config.toml
arch = "transformer_decoder"
dropout = 0.1
final_lr_fraction = 0.05
Rows from block 3, named by matrix and row number. Rows with one number belong to one neuron. Each number is 128 + 32 x the weight over the matrix's rms, rounded and kept within 0 to 255. All counts start at 0. Numbers have three digits each.
# fc1: MLP up (model.blocks.3.mlp.fc1.weight, 1024x256), inputs 128-255
# fc2: MLP down (model.blocks.3.mlp.fc2.weight, 256x1024, transposed), outputs 128-255
fc1.656:171078096155151139164131107080101130153129111138119092107176094123143111131132130140103131084115122099166116148115131082160116133127167150138184094096066117119208163121152138107094127188065136148174123098140094097152166170150123111148138095123141159105154181160107116117128084071119107180106102139148177154138135163090136148126153111174136101178167132103130129150139118126163166108077
fc1.657:158107133135178115142121119135147131134151143127100147162105181139152118113116153144171147131136150156130154099101105182159111059157143075166118151145119122119102119114136066094147153128160202126095135116138145108128161155117128150105129207119094162103125109123155122101140092160079170129190156140060139127116124104118094191128113153114100126126165120077136083127121097062146150117092
fc1.658:119123118181156113111165111079133164136130126155105117099080038122131100096114124108128151091087102094092098102103080112170198144082162147124100114166129160121096126075119110125115047115119099101164112151155124164154117123148109131155148102110169105072163181127170175094115171138172128155157095145207088177097134165147082181142145111066101177075098064087165102153167138177106100119157
fc1.659:153136101127114160136126095129145132197081122154125181169036170187091078186127122082163104111130118130120126063109157171117112109127136165152147112126153117050189123130121128118188151177151113120104180113173131113092152185111106127123103088101100190129110100107147112119108133183175124098162154128166179133104177123131107184130153081091131133093130120094126170153081169130112082115082
fc1.660:106148040175198106126107146145080086164113145132127185144143140139128139112125145123123178113189156169109155133102143181107146134115161180158138120142210148094170178177130158129144146154116089131090111102128157145120105170144098094121149144054159148123090098115083115169123116143175106150178152146133107116063114154086097109134093077100139149121143116087099097149088125079134101195151
fc1.661:099133138072150120124121124097134140155122104165117120115159130116159142137128114115107121158111125126115165144084112091092108149099187137064131125113087161123133112158105103138088107116084111117184125108127081131143114132050143076105133111175146109100177157137094155185117160167121157150144109150163127117116104177125123112131103145164177105146129130132138103091142132137112168134095
fc1.662:063120125083127096140057132119160171098157101171158166094127154174103123130198056142156142090078177124137110112106146143167139084114135148129144136118110097150146065074093071162076135125163146170083103121140102171149098106083180131175155163128133094139102124129194134089097168136106119203135127192171132134123130157165117128118111076098164071086160097066099081078115084116070129178144
fc1.663:189138104121093152166194100138118127156091121117163123123095112184078092125123153108153141093146085163075142120150098142125179166158113178146099160139142130132145130135094118133125152080142107084095172109155095137147128149107135109090131156099118118128134118111120159141142154082114090072103172174182143077086133121129104113139128103121106117097137087147117059191148125126124166094057
fc1.664:095085145064184152125080154094091132167063191109149149088185168092100087167169127161148119074144136092152144135158081082157156126142144139158188178096077155129164190125115077103138128120110094122127112121169155090111142154176062136168147142223160180111091138159147135067148068174150136188083095136102131114155118100159151164079147099039088135149206115166111097098102105111145122132157
fc1.665:099081142142150109067130128094091142192124140100101133110069101154107063116136168178139112143126138166131125139115105088101104132155161105142111090114181124161087127098127158149120168149107119137130242123086156094097117140153085090071177149131099095123090123135153099091099169121159064111133138115115151094079146122174092110140112115113098164179183126116137180137076104136108129152157
fc1.666:108171089134121111155088144076188115119126113119150145139133125090153100112104067153135133151122138079096134158143148151078144100120172149158206165161143149125210153131089095144093139154170137131105126133104105136127120125099150125128174127113062131193136135136105158121143119131153136129154113105191093094160124164114086113092109088136104201118146057103125123037128116098166150160126
fc1.667:124177144154100179137150159112153140122164166088127125174086151146163127131135064137155146115201165107071129098080116166144134126126095131155100118111104100132158132188169116187125101066131117089116142148144127155076091084157118069148109161179134135102128125148094109104126124120140174137162080109144157130140143188128107109094091176104085079081098130094093157113122169117159143125102
fc1.668:132150047147135074070062124150162129076167149174171100118130100131098107104173134182167100135107141190110097132163165171138116074127143152097114161145178105143125114058058125172092186151103125110156131153123115108135169174144162118133120126143130104098172167164141135115141108095156111108112155054155165068177096161089109133133147086141132094136109129157134118104169145082125068115177
fc1.669:128111184160127124132140165091124133055106135070100140172080140119121137101135155115143168152118081141054196156138097154177143141082120072131142116112108169114129193101147095151104200121147093104119162122146131106171121146132107150203111092074101187083104140155144165136094104173198122144147145131112136128158107135082109117127134130090097128114113151165116108137132124134144066121119
fc1.670:126113088152145095091137152153152086133070109111118127122125084161101130168153078104205147110209114137138192101112156124111101106159126135189188116096119091115162086117111124064135129114135091123097152118186146133107122098113108096141076100107136131149133089125136147170193130145173106118221180105161137132116141128185087041105129158163136173068094187131098065147111152146169078134105
fc1.671:097099129160144150153116111157133113128132128116083120106104148164105204142123119106158191127113115088171121112114167096123169131197106158108109118128100118115144166172142097118071135142127117119133102175130115090130201124108123133139136205097132090133112139137138181145131162141131151108113112156119122176122115150126145155093111158100146121139099106088090154131117184115114103146140
fc1.672:140162143134108156166141147105166115197140133067098101147150152166120148138126109146126148144125136087107105144102127131159161110079163117138106106198118154116097093101108136143102079130096128127149154130126158136126118085152138107111138137131115058131116122149092122162142137102110140118130160076166089105115155162207139103080150110139202092095106088150090132133152117093229139153093
fc1.673:098164110124077184098121185148166076075088109063090172173139142143143143097107089094091161105139128094175134153089119127111145126170179122072096165149149093106127138115139198168161129155108158122166175127141110124122088172195111129191124119095104182190185109118129161102094078116144100142176169094157109145081099116075113164099128103096118082193132142107076201084123105128195121171140
fc1.674:147078123076111150140115172121137166147133134104142114098149219157084115122167119122135142140112094130169138143150125121112148158092101135131174120176193132089120133187151089154100200174133117078097137087080143124110105109133110084183128138117100138125101170108091123115175153148143073128158161125158201043166131147154064143139065117118139110140119107123081163075129149193127116035123
fc1.675:143071144173157153160169109121137129152167135118113114153208149144184116098112132126103137068141134131066111098154102129160128111167114112112151089119126161076142127100134170123081113182078140173101150167125185135136045152118141159168116139158150184169148090071100114114117137123158063150091128107086156081159165057078105103168106087093154068180140167177172136139077185153095115098147
fc1.676:128064149145083131150064089089141154065150058113134142143163123112159152154145137112160163188117168101125115098137159117117112147204157097133164138078072178126095105178082089146130100113134126157134109137134152145100132194113141171169103158138171115097181150101083071192134116132134148123129121091096149145158170152144163177072067179178092128110162147091026105107130078150145089062156
fc1.677:108156102157141132145156123146139100124081101099171103134106088096146160113044139103126113165130178142145151101130085182116149148128108105124173102088151130146098077151101130075123147119114067076159176125068123114126169127134070137176125107152133145126124129169162112094108145145158121126175091085115115160149085099081088163202145113100151120193114171073095136100087131131173142158114
fc1.678:117082106070095135200157105177095129138128162149180093153176142108128159135146114096069123193049146112082111080155134120150131112130146093145119121153130170108176121115109111072179138100127153116206137076101176095084154124108145183118166181140108182122129107095184142086078129095113132165158152108096157153043151120108191143072122126125115186180174093128130142103136138120062125140141
fc1.679:079099118092181148114111078115160091102178060117120139143102134112118127128093173063106102101099164059159135134150196159067100177126095147094104127149116118163175129113168118151122106117126139143086100163159087098165139185160106158126142151137090128180171140162105143188101155119152124119101165127155129094106134128111158165172102114079136074112111105110105157089183078123158095118129
fc1.680:130185106121116194109113154181133109168176114121167163183070123081105149113078159094117109098087151140125155166129120186144122141168051111160119171122101125097218154161124121114111136075100124152038123117081216139128093150130099096174126088117137147187100157157178171116152087146107129123194124116107166119087097183107149101138094120111110135138166150094090067093152148140127175036169
fc1.681:157141089123060159087149144128142085126189153168168167105144118108165067128128106152055134143152155134150108117090108054154146138184141137104087086142116162120173149161124094141116156143109067163174119127131156113164131137139114152156122129080154063119088077123136164112135150140171126133054173082109119138093130187088123147132081172132133142166168140135131110163078162089160176119110
fc1.682:127114134103158076189183106162182145179156157125092143131095106111097085160107129169098147108176085162095074135178046082060092130173142099078126103097145104122195099146115078101101132122086114096202185185076102116160128111147113137125173130127136082153137126131119123129110171149128154071130097131182189183098093087148108143189093122135077094141059158143167123135114084115123116103132
fc1.683:207135119111093120117137134164079133179127075137095145129104199070120125146144131171135112062117112122122111070160114106146165190117114110122092132184190115161165106121058139181123163162124170132177154146168120114109150090118091124114143151095145170127115160104145064095163128085142139108121145131137123163127109130127186090103117088089180132137200124136129144136138095146113081085154
fc1.684:134156125171176082078130048138119097127099118105138125130119157123091127085113192157125102072109136105103085124163197142165151087171109101063129075087198153124104129110152103155149141113091109136109147117134107067171127123034104127085144124103130124100102113175186145107106108084077132155099200123150164128146124185146065057092097093105095155134182119123170202115087144141102162208132
fc1.685:122150099070158173163184163093131107107158084105129118188107123080187113156116111116188137114139136146097123125152121124164170148096120128124083097041115127067135129076133099173136146100143163108060105106156072089125042120186084135132191111128151151141096132181140111155147069185103143081085149099152168048135144180145166121184184139168138133092106138140161111129093126166101134084105
fc1.686:124130147066159126107087181122173128103094135112150142129068077139118112110172219160114117088160166116086142100083165141179078138104130139096125149140140085180097180175112138103101134222117124144133136107157106087137106144106126087116144165148098153106086126181164150114139072169160061142096158082204105121135116126098107111129166096146099134135192179181165138171138130103115083160155
fc1.687:061135119145129147152136113125118063158072126143137124135174131134170137100132056152115063115096129136127154068137138147134135123142208133104128167167095090089101104108143081111111157164150152114167098090152149105102144110151059131111124150153128089151094167161132106156136186120107093169130072116081063126170064148155112115117160117159127133128120095101119131095146127104095118202128
fc1.688:144181138161110166127105132104128138121095108141136143134078105101105119112172120143053126145111125111050133151128132104129130120116147138088167148064174167153156168195189117105119097172169101158128097188069068125124115118131114106100114144147103145106139135144118137141062166168115099064110167229132146125072098117089127095100099181131139113108085156224151132102194119126109157111090
fc1.689:162151106238100143154133161173097116132118105094107171146132133160084126126123128093102156130096134098120124148123124112125136109104193126123122142129101147144146169164169097100173149113063126126126110176172086188104113105133143149100128137134099166103103062080093139097174135054090140139169125137139137153156089122167133053138137114103095116085106076175161148128119161146168134092072
fc1.690:070129113180139126101133117069117105128113074128098139092178160180099087106131114140114167049084089140135140065153078129148139118131193071098133161133130174102081087067139165117165119114178111153155068234108118157155087210110103151105131134070102134120146136105161118135117104091161128173153071199152170126146083134155094129106137067179208096115153091092088143071113134103136109071117
fc1.691:190107147144117172135106128109085097115120103095104131099168167113087145126167138172119139191114183138053146179153180143119152135111136092155153125152080162137133084111077161181149125168179130136134197144127143121160103163169135147084092169086110119136128072074127164126115063086134082097140077160179136167070117084093111138075104132126139157102159124109139065088183153175120130118148
fc1.692:055098121180086082128125155093161149144122149149031109225166171168144134087162148149174121105133126117087161113083058114102122161166166223129091140103159119083141139127138084126113086145142086156151094134122126115106101149206083150154109146112049122157105148129067108135210114103149188081101140149195107135145104148111147121124138211079145095191127145122102118138099108115120149104078
fc1.693:121084108079098124124086100135084100103084094155167105104114139149184138120105147136097196173091219121163177085141115121099161094072081116138154118119102121093120128166122157028146148127152180127117101104139135152141097140152123128107165126117164110131030112097127105114092148123126072147185077092231169104110171122080153097198171099154159081138064090129116150202107121087135096093090
fc1.694:168183110162142149066153121125099145123096153073167087181190151080151147065115164178087123108139138089100122134142154127092094154139093105168105135142159179133073066122113130185087140109106126164174089158186142107151139170086104146136070155134165119087126140152117151156157130124074078151159067080140109193131080145085057120095139151147122119132147165116155171110190169129098127125151
fc1.695:087151182151156101144129117155110153142152119129127131099186114120081142107122117124122180122120052128164114108090113097123100070159128165135103135120142137083100185136126136154127072077140156060149150128069213104122182168124150145149128081102165081153109109144104103129082127101112150133112117068174121106104174132098156110087163134139135178098113076124128094156094185111106087140119
fc1.696:122144103113102135063088119115145142161106179176124238127110117161149085113153141096093106121095102112123099158088134067097092110122194110069108130120150099127149156192161115132117173143145126109095115128160102126130162091136138083124135140106126121140175167109116099176159125114098122138103137086106111135143141167094154100169115067099167193111135144113098095146153107095093079138122
fc1.697:091126134081129108129090100088135110152132099151175125139157181067151130030055141165104127165073104113144133100117081156148135137058116173146189169138143091107113062125105080107069095145088074099063124128163191117162185171093156118054152133133119123177101132085110141133137198117079125132139213100105094147064124127179183148112154148138098146158132089082117124223142115116143184161145
fc1.698:123214134151173114122078142148165176115106134049088124190128162059106142091105076070081131136119180066140111133126123117130140149132153170148122122101135157046111100134147195154079117110108144152121126112125095151099113096149141097112157135148100130131148152152105121185153139159183103094149172159094129130132174107163143109114157130113096228145083172134092073097070096197042064150061
fc1.699:196211182138226200187111074127106146098111112106249153005106109083117129055146093089063138128082154126182103107161173187146144129138089016087156154164132151080125137107126154093162213106151170110148175094118092156090126087019190147110171114136201124102208071051182132118092100172082085175151162112065171113094122148162116098106161058130132146083127140146157127080178198141172058093171
fc1.700:116096151117098182100145142115114135107115110156119176168056069118070116120092140134126147119174111135127125171114099106138125119099101071115133065130152107083127101089226179126158145210109088105146194113104141109161118064110138107136144106108149094136173159133154120060145147125112140142113149063153128158127136094076151134177087141209108112132142122119149116128154174157140154172099
fc1.701:070141120112077135200146137113138131102133123087063172128109096168119118100098130151092075174100105162097145085143162134118152132147128137110185169123125182142157115133161147091138059134159097114160170145107135134085139145120138114099123137124102130084184162116102131106103050055117149114118117116170106116151153116116116131160106134171110125147112075120102051068165111050121085185152
fc1.702:129133130091053130117162169122092085106116129122135111176154117145121126182078109133118146169147117179107132139171200128092129069088112106127107141178204133109162113164171113115149177130107050110120099157156096132056136117213145077127081146154112126086130085090148085059120160130142098162175102111150155126136125161099169159134161101155108146145128102100148144109139101104146182154093
fc1.703:073141131140140125199152144111091040098152145170056132117164045119094146091139130067155100141127094119151111134118188071150110162134152103125058137105149142152161103167181205089128114171143107124133155114096121160119141133127108123159113153094164178103151125118141162136073121111069150073143231106119119121130106113084175112135160144084151076169063088133047096123124032116139139155139
fc1.704:135223122097120157092066138127132119122124098149118162124118098115129147145124173144073103108111100132055146137107152154149160090072095157115136135111199094125132166115081183155114118166110155161097133214189133115128145158151165185136085084061167160095122104102122160120148109132136145142154135122068137114141148115119130141099091126127140111125149189105106129132114153096128085171104
fc1.705:086160108081176091101132156159181161105109130103127142126107184128147099086090133153088148116096111129128180170136116106131130163119105105089181155102097080174142145178100118100141184094121069170109107105189083194139113147136120157083158095106092076146125080156073081156135114125132233075156080150138083161164108159113094061123158142083206117120149090144116128139223097079184141187098
fc1.706:150076129093118109142074075117180148181113141131179109144150090132130114140134203170101158142114147170129072113116094130120113096120118040183142101136141110141146126130111170159095116093060080148067141089114151161084139133116157118156148147070128107151114157133134119147166162074098172166092144165103151140097111088137155144087151110175102133100125113128107157131118195070124195140152
fc1.707:117146151109122151165120120104171174088136151174078092120153167149154151108112128115122169145095119151120101146099170147146159153141107188094125161166131145141090189170147133136126105137114109171121128101133115125151215172149163150157095143111158086151141135146159156120163131081092123158160114166146112131159054078115140119138187098113124148173169134117141160156085101086104094177067
fc1.708:104155138231179140129083143061140086179112128105090141124126133144100125069122134110110129141094038145132122087128130132126129174150131145091105119176171128105089143115154110122104127139147118164124144123119168073133137128073150093121166072175145126141210160117106107102127146094104112109123159164125118156082105115105144126101188125111130131144113096155181159147114158164145136081099
fc2.656:164170143135120096071100103146156116131078146157156153114130166148160176128157121036110116169121118121089141112157176133121128131181064093093089071155130116125133111131100115092081074092116143079145186128120177113158108083108093093099135161135123134126147118115118152142160116128089208143156073156138130123184051131128157106080164094141108143076104137176082138168113145099145078129161
fc2.657:106137126163091104075158173123119168110185069140102111110113116109096156149166072111048141120149100093150107119090103176175112150128137196120121124115090151130098141196156141142062113159111075081082114113155129098112138130070114081090096120158137093166149191140146122097068133114133127105084136159139110067093125168103104133153124105192160122097071131158109145145142141152121138135203
fc2.658:127090157126155150078177142127127120122100117126205069136111182147090160185126121156077094160143135136123159099179129160153084128165115134149159131098097116139187151168118156114120105140082090122128155145096066092113100077163165175162084129143096121167104120139119096119154093141137158144120163128102113107153123068140179130126110147166177154155155148141127140115160165070114113153138
fc2.659:149074143089125113085153092172140119058156147071107068115160097106161125141152115139131105151128078118189152187188095151147125121127117099055052235192156126102114074164125139170094186139109106116161039141153140165191064160102119168182141183131144110156121129178144107184146156084103131125147141075052057115145075144180185062104113134105116172138118175154087000117123167190131159149095
fc2.660:171132102093100162148127121154122166173107100068101108146116114208069144179089117098139128164120116135167118209197086145140134091125094132146127123116090105096080138148079084193113134131088133108068157198167153140162168150123100103134099139108070156098203043161176138127072103127080152168095115130135138172177135119154128151119118134161127128121122121170134174145204070162140123133118
fc2.661:178158126191097122121125143140102088122145140075114202193156119126076116126126119126122132081142113166166137160151144126177111090082138143178127120161172133157192128109143104115117102132153117096116102093140123144093127093119067063182178135115119204166060132109124128116158109128168158115130098144053147138115208083086156117153152107116095186156124102123131128153084095121136123129133
fc2.662:176153062144159137191186138113089133132125143114146091116136119095179169150081082137080121186168161135163130117141076119111104148121143119116149141120116148165078147161133145105116042107123061057082121137174128124055063115149084113104126076116130198150147154150118110048165116152093153121146131138132085117124137156098108130188207126194163147128144152152128146172146156113166181119137
fc2.663:163138086147191097083090116141090100103112151119087154118149085092125168112122129186160073133014210121143168114083142106141106060112109121072177109160121131126092146107150140144147173175088113176173118179111142081124113154102131058161127150140101165176133114152180135084061115128204145099124109120125126158173134101154091099123108151101129175158116150114123134059147115181127144180122
fc2.664:158129084132108074193166139161146110120143070122149150131136088127130121073107140109103154119129118156142130131129130191105090143115114112105161149122115156114118084097141147180128175146119215163108167172092134162130155098139138101095053154100107080144105128106083112140148143113039101106185155116119146130079117142119116094118150158231157108111088117089150184149145144116090085111105
fc2.665:189108139069145145124189101165130202104127140133121146134150097141091184191132124118148126139114105113155114122112140124088164136134080186128153157153146162101151102187106123080122116183168117117123073123168111177127155098127108118120097172101111137134123165114091141127182098162146168134099145090205133115084108106131183092115130140088105173084103105123145124152118191069115184099088
fc2.666:156081142121145105116111120115088168117061130087120141127134139124141129110171121196158053085109148174105105079114149119153137143110104123152114114154124108145146198142178069110137088128148117134148123140122196126133070145075129072106070088112116216179155167136067081116132223134145120071123043140094137129126155088082149117118116079109121130152134130130125195127114123131161076146142
fc2.667:160060150117149116165126137144187118180154056155138128122160103132131122164163160117082118156058101121068097149148094122161060120124095118086176148072137152117130145082095144163140102158171151138114100075087094124152110118113149158112132136120140102105113241112129132206125163152134123117139194131085105155162147127142136177127136138128085147172139162150118084119169087089111129172101
fc2.668:104175113107128148153193153108142127201151108094086139101127216134163154093113104089101127195124135092119138150119135115112120174164115107116104123133165157127124115141153129114118103129149096161112091159121200143088080086099126160150115138105151145118104056082114161106088109137117147129121099186104090151113129116146158130104107152158171165135139161107089135132128128158105146143074
fc2.669:139096130125181104168082115158118111186117124144154092156158121125107101105154124133080105079152102119127096137094104128101145172166135114154130155180144122116143052146130096092119141185155136072184084100112103158040166121122154102064148091177160142157141106110129094084156124139102116133161168133206114099119101100151183141141167122157100110143148136158152140175165197122116120077127
fc2.670:105111143093126171134183144192119086145148144105119147179143142141104140120146127129105103139022126131179070209114158125128105162128146117140148162111109082194088161159138163167167103114074138120094151121148104154146146136139119110146173163137113079115067117081067121128075090116157166132071079107153109120114105114122232227164120087105106111171154093098136163111151149147153157076106
fc2.671:111077191119126093137090071080131153167143147134142136109095105094094083121162105107125122131120159114130057155207148149146095202118130097193129140142161108155079146122126157137138109102134101080136117120125161150203125131108128082149058106151092184176100056150110125103112081170133100103143119134118192098131109128080138169122139114139141150144173169204117097121154070095102140082081
fc2.672:144137089157102120128101139207129157137088074098073158177115171121122100105196119178167165158125127140151120095132192108046115205167125140087190163135118133067084123111187154085189163096110165161088046157138086123144137136129124120141086137095123177074119125128201146107080121122113139165133132137074144136116100066092134114132107128141048148127148095093108156176116152125101119151166
fc2.673:167121102095184142147142072095119157115141137176147125106096149121088096164129169120103108085163142146117147108144047118091122124158162062113105113100105127133122161090114029115117113123129094159101155052106103180138205132084166134153161111126152121101134091158162096144152145163139162099172070170119200111184158151100119040171143110122188136076124147156138081124157183148070043128205
fc2.674:193168129091135125104155124126134150083100136176171095144134117170146176041092072140140194153158095108109241108109121154119185095117150077093038178109110146130083117194134204158099135132069077091155164162135152123115134158105137178113128169126091175156143040107124147095112102132123164112066086109102149122125095125135234103162165084162120115181140062100159148178085080163164133155107
fc2.675:098122138136124099064138117136140093102112146157152114105108148125061143149162033111149161195126128093153176136132138101147098129141142108142125174123130092161100142181078059131116139101139086135119069172151068181111139097130134157140157080087139149120101138182110082100154139179156151072147133147159106167137160116095090112127122155119129163111113116106140103113153110135153168159124
fc2.676:091161115159147123101151121160118117127152093118108091135125139112196102095127139155133135115122120123163193106174141115135131082109150174153132172180110109139108146093149108102108085121084123163090119105102101133150113124124114087107149114132121150222115079157132134119122101116099124125116117134162113098111147119133089106150131083123126122137094081106125149126128125092157153116171
fc2.677:080143179118127163080145140101127112155123172113096092147064109146100128102163172164154106200099171081070146139118186135085142087124145152157131192158048162094102164066129125196110182154123174215134065154167120108114140088088135064162179121129111077177106125044110132091162184084147061095082142193149120125150111126179146156081169196165138094083092114124118149163097111135166132123165
fc2.678:133063123172104151072124153139153097127155115133153124108117122133111138133089100158082156125180103118108137127149192131085131126160094155165157138098106098147141149100138145163084078139128132105083162170127109128131108089143145101106148071145125113145110108157051133137115132173123189126108144123090055112126089125096155140186085124118146144148132166169093153171153174127128092122210
fc2.679:213061197074083123145153191133195136164128155091125159112180078104138104162131090150148145094168097117107101121128116104137125103090176120148173088141162166143152091160114132114111123140178107119137093168096182142079192100128172119196137144136178148104060066139140129127196065111127113064142088162162071147086092155114129101106150166176119146097149136114061139134118182169100160126151
fc2.680:180108088112080123092153122063165133140133093177111146125112121156096111111087160210203208169170108145082135092124106125146123159125166119181129162104141136180072145094153148105121143143155159117152130111086136150117121100112113073128144159121137190111169148093102130176116116109121118107168079175099110171123080138145140182158112155172165132141193095122151106163081141106133133140098
fc2.681:088118097109116138136161081112110191124118120120122123143085166218144193125166106119213115114094119148100142150130110187132095100087173165143112128184160083115129088099143122143100139106079138080160120080109113076122173150141108139193138156218154218108165067131125144117135190076078212130169055162182125120122139079076163174115178144121120065168123094100146157094176104129105134105143
fc2.682:111105088160130170100119118126097160081120117051121116065195080121156194148149183116183112146062127068168147105141140088107144122102151073107180108176122131114120167061096143145152171166231138204065032107155143131054039171144191141097119172153075082107153152162138096087130079087114118147120100160127042171082157168110065100114149143170165111081174139069121148155146128161170160140128
fc2.683:076117162167144127124150106112094161108146144121157153136118133201071094193125183136153170162096153133129173139121099130148151108097106145137166055118090107073108154129161150103128147104114096121132119131146130110163129113133133131100080137146123109142051154162093099120128187185093126103120080126145149090056116046151119134085137169123073120110159166087159121143120151117065155117176
fc2.684:135118129109158077120123129173099106176118109119100112074117091118121129110146121146112117147100121137156085132158110120081131187111125186140159132174100140109147126109106156169110148156133146093120164100126161126122144163136153098142099095134104145126130137168113146155165089183109122164128121146106139131166161142118121131126163106130163129135154131153133137132180105124059101148113
fc2.685:178128111126114124150128132132194156167120108103142096133136086167101114170069138081119178120087118151165116107095116137093107080151150150184102109197105135157136119123153135154126126060138122143172206197137140125127162159119151119119164132151141135136152177112144135171107194083170110133163054158147053124089133060148121109101091114080134132138131191073124091079124107092130120165091
fc2.686:136176145143097103107121062130158130157092066127137157102142173093174155117135058139151180178098104110151109149158161167142110140129109115155084110068162134112194152112080145178179094114120133130102142138154101103139109154195167147107106112057137094096139122134099103163134141138142130137133129156142163138139124138148114138081076116121164116142092129132107102086147139115123135119128
fc2.687:194161086161141115094149117128064198103162111140108143136154144126129184132137133134097062123146147078130062155088091172126137125073098082099113113087110136154145186112086099196138135151118155110109174161090171145120116129132140089150167155144118121122098123143066138068069114068124139145157164181113128142161135112137105144168123133145154163095117145152170197127108156126160117111125
fc2.688:049127173085130104210156138080137136092153179124194175090124156117175140164048108122125193171108120188097117062165080143113160154176100144153134118158103111166105132085142140151099112134063142161185242148168100155130095063152147143121122132112226073147089145106124091146110143104121081103100107151146115089140169173107203110077114120166095119050095089156144173128120152043094169168118
fc2.689:166109133095149129115145144101171129167171129152152103138091129114190134133186146107094109151108138101167116137113127137149137189062107123168143159128129152106139138115111127128116111145155130073192137090115099084159072154115104142135101083144117183140129136145122110152127098130126128145135108090126175103096152147150143140134069132149123152092136164098138113147148141078112156125120
fc2.690:173158165076093147127135133112136122089140134160165140170107112092168142162165154112116127161120125126106157130077160108079140112111119143142133129104120133154120149188137116128109134102067185118103108074187134064153118053105127116149139169112140097119123131145112168134143154129111128085133133070130110129135167105111131114131138145087085128062090161095122131150155132134111120149143
fc2.691:098151156104092126136137083119140126161104121127176113127094149145132152139158131170133068154138138088214091073132127092128156075200124108153107156100187107139078156128110072089139127112137095150146121110039123110192183116100144060154133168177111140165094176111080136106173125135133126125163183147112168087129136104131117120137129127117144141132090142154188124081160099124160156143116
fc2.692:141101137107152135164107101096142049137110133123108099084107127135160145171086166090136112126109171105121134166198183122187093141168105127133157120174109108120171117132140155137111142135096131175118158099086120132133147118134133122154154093109194130087107137108109107160104078127148084171121096088068087160113130125158186119097104106145108157124119125134114114115085142143111146167166
fc2.693:131103196168120146139155136118119113135185164049131107132170147102090125190144135128139112173128099144127098154140172130142114104189136162124067144144158102151091119082115176157126069153173151144100139146111121132109122150144122121144104139090112157182140139149080126152083098147132164165107139095087119174122084133171133129080141107169105130153147110153137073140109146148091127131135
fc2.694:091109142128128113196149085153150121089144114161161127093056166140097082184139107116183155090116119135112134149131108139168120147144151164118159096143103116103134201152107116126119135128135116081103159112091123154107128090108137108087195118132115150142136163071153077147118179130156157119114185126084140041139177128160170152126104135134157119123107181131101061140119066149130086079101
fc2.695:114131107102158136116068175125128119108045123161142126144106120149129153150069146148164055143132091151103168150110155117075141136073147095135094109142157150140139160135150092153090151115147117118159131131156127149097120125123104129121150168086120140128137176110109094156174119120156101133167110167096141080149145135091156156159118039099122124104156083178083101156121106176151155130130
fc2.696:186122135072082118131124131181158172163124095072158079163130137123123223177118115112131160118097142157194110146092128106165174122113077121183182135135060156226073160133063115098130092098106144121173016114091203209163099115074138152117076079124106186148100090164174125100086142164164129099200075118169117127091121113090116172147121136193151117117121092054101141157129123121097102146171
fc2.697:150140123119179107122144111175149133129140125117111086084127121178117150161117080105119134103115124126104117162128167077142109089115116146127099132146141201091168163102116142123139182139147152148148138058172103145159114080123116117133117105104105134110161086099169152157123177144184142163152148152156145159197118067114093136177094087111098118071128122126122127089120110135150117117158
fc2.698:174103111078065145158153202135102060104097118157142108063118059163126191218121122072194134135065095138118169151130094199107143110136124054090107098055146131145186142171162194025063151109160118091106136114110162105195129205162169173079173159131096064105097164123158143105131175140191155130133098131136096065141039195157187107127101137089077061176162137168140150172182091093175155142094
fc2.699:131089187130105115073139112100170112179166138116088077144194131155133145180127189160145130114135173094067127202089067116140137086143126143197177088118142169095136164201101150153095159157113144109128123107116109137142141187154040116153075075189067133185117218177087185122181187144098148194104083159143078148138148041170126117108123164138111098037121082112124121115074109071124198135114
fc2.700:142157126176177077147136102115117163109125139160168136164135165127105128140185043095164124094109119172124113109165105175103083145146121120123132160166147124141114115139091108117120144103088166123117083141166080127127170158156127138104107199147076171142106068106149094147092163112155167120137162153141171059179075157155122135104139095074084110134078188133135142151141139084129118108142
fc2.701:131104171149141145094170089158125105103086159140167072164195119116102122161144114150183148081154183130135131132156116078115106113160173063114127113120154130145120134094126105103095183130092163156058097147168130121171122114152086116163137103112145120141121099138138127113117178161093116127099124117123123136127142140076126116117134150096164105090132157084141161174105151161102141109156
fc2.702:102153140183129105219024046134137162185214069067130150059126148101104143136124142045111170130085105136152096137097036149097121166106109142161130070105135089173059120113102137154064091065124157178111134124149138116148072102092110118124151112101171154135202207147130158190174155107130102101069084108144073110157080132112123133105087156175088072160192143158119117124129169072152101084179
fc2.703:134150149131117139085080078091107124111054059118176115137111167165188148183089132120172158138149117093109164127069071147073117149111101112142118134151114111132096113118135063135102146154137123084122131158184135132140156145135103117108089136164122135125120096086132119084145136101118110135090077132087131101099137116100122183118107092135150116127123188130132096161141157124099122136162
fc2.704:095070118111110126113161128158041147093120112081169130122183174089150118103151115155160113100165138110169119106126126107085097159188118065173087083070124174095167131158142164123148113114163192124149116129059102142155170111162168184144146139133120092138127153115131136144206167093193106158100119129065119123112116158146158101132080110121135214178122120161150127168096135170080142110083
fc2.705:091089145125121128076117111127131128112166151106154101106150089153076127168131098075094127169154118112114108058118168140131110120125124115174108182099111155113145151127184100140071113165139169143117143144122160147090122103128153181157144113182134134135158098125121138104166114128126094143158136123133129170070085117128183139156101151134120184141116169110112126075150141151083112098181
fc2.706:125137104138108137153164099112063098108111105131122150107079138122114122135105095157088109130134122089126192185173175150128103101169143164103096146115119214148161130117181130126129159162173144083144152166093124110122094073167168129136126057111188150075112097108108159132093134161137123104155100111153130150137104143154122082151106126077173117119154134140167134140114147143098104129120
fc2.707:104135123154155098112151104100161096138102104124107091120114085138133179082060070217113107152148126146214145088147138145160166173085114058150131142135189136130129134106156133074120115181153180133133068101167120191120081151106127072184121117149107148140077120132180122137144100119086108063151076156081229054109078157179049096178083132145135189071125198151169167165089145169116131141106
fc2.708:124133139104079088122177149131149145139130137178161138176070138140149108172140109091127085084117146108123144151155153079136187122137114097137133135097125150170119076217114107114129190148114135082147092169131094125137148092116101161095161126115172119138099054191145127094102146178126116126152080136161167177121141129144110116114134120081131136096176138086099136095118130106140111154136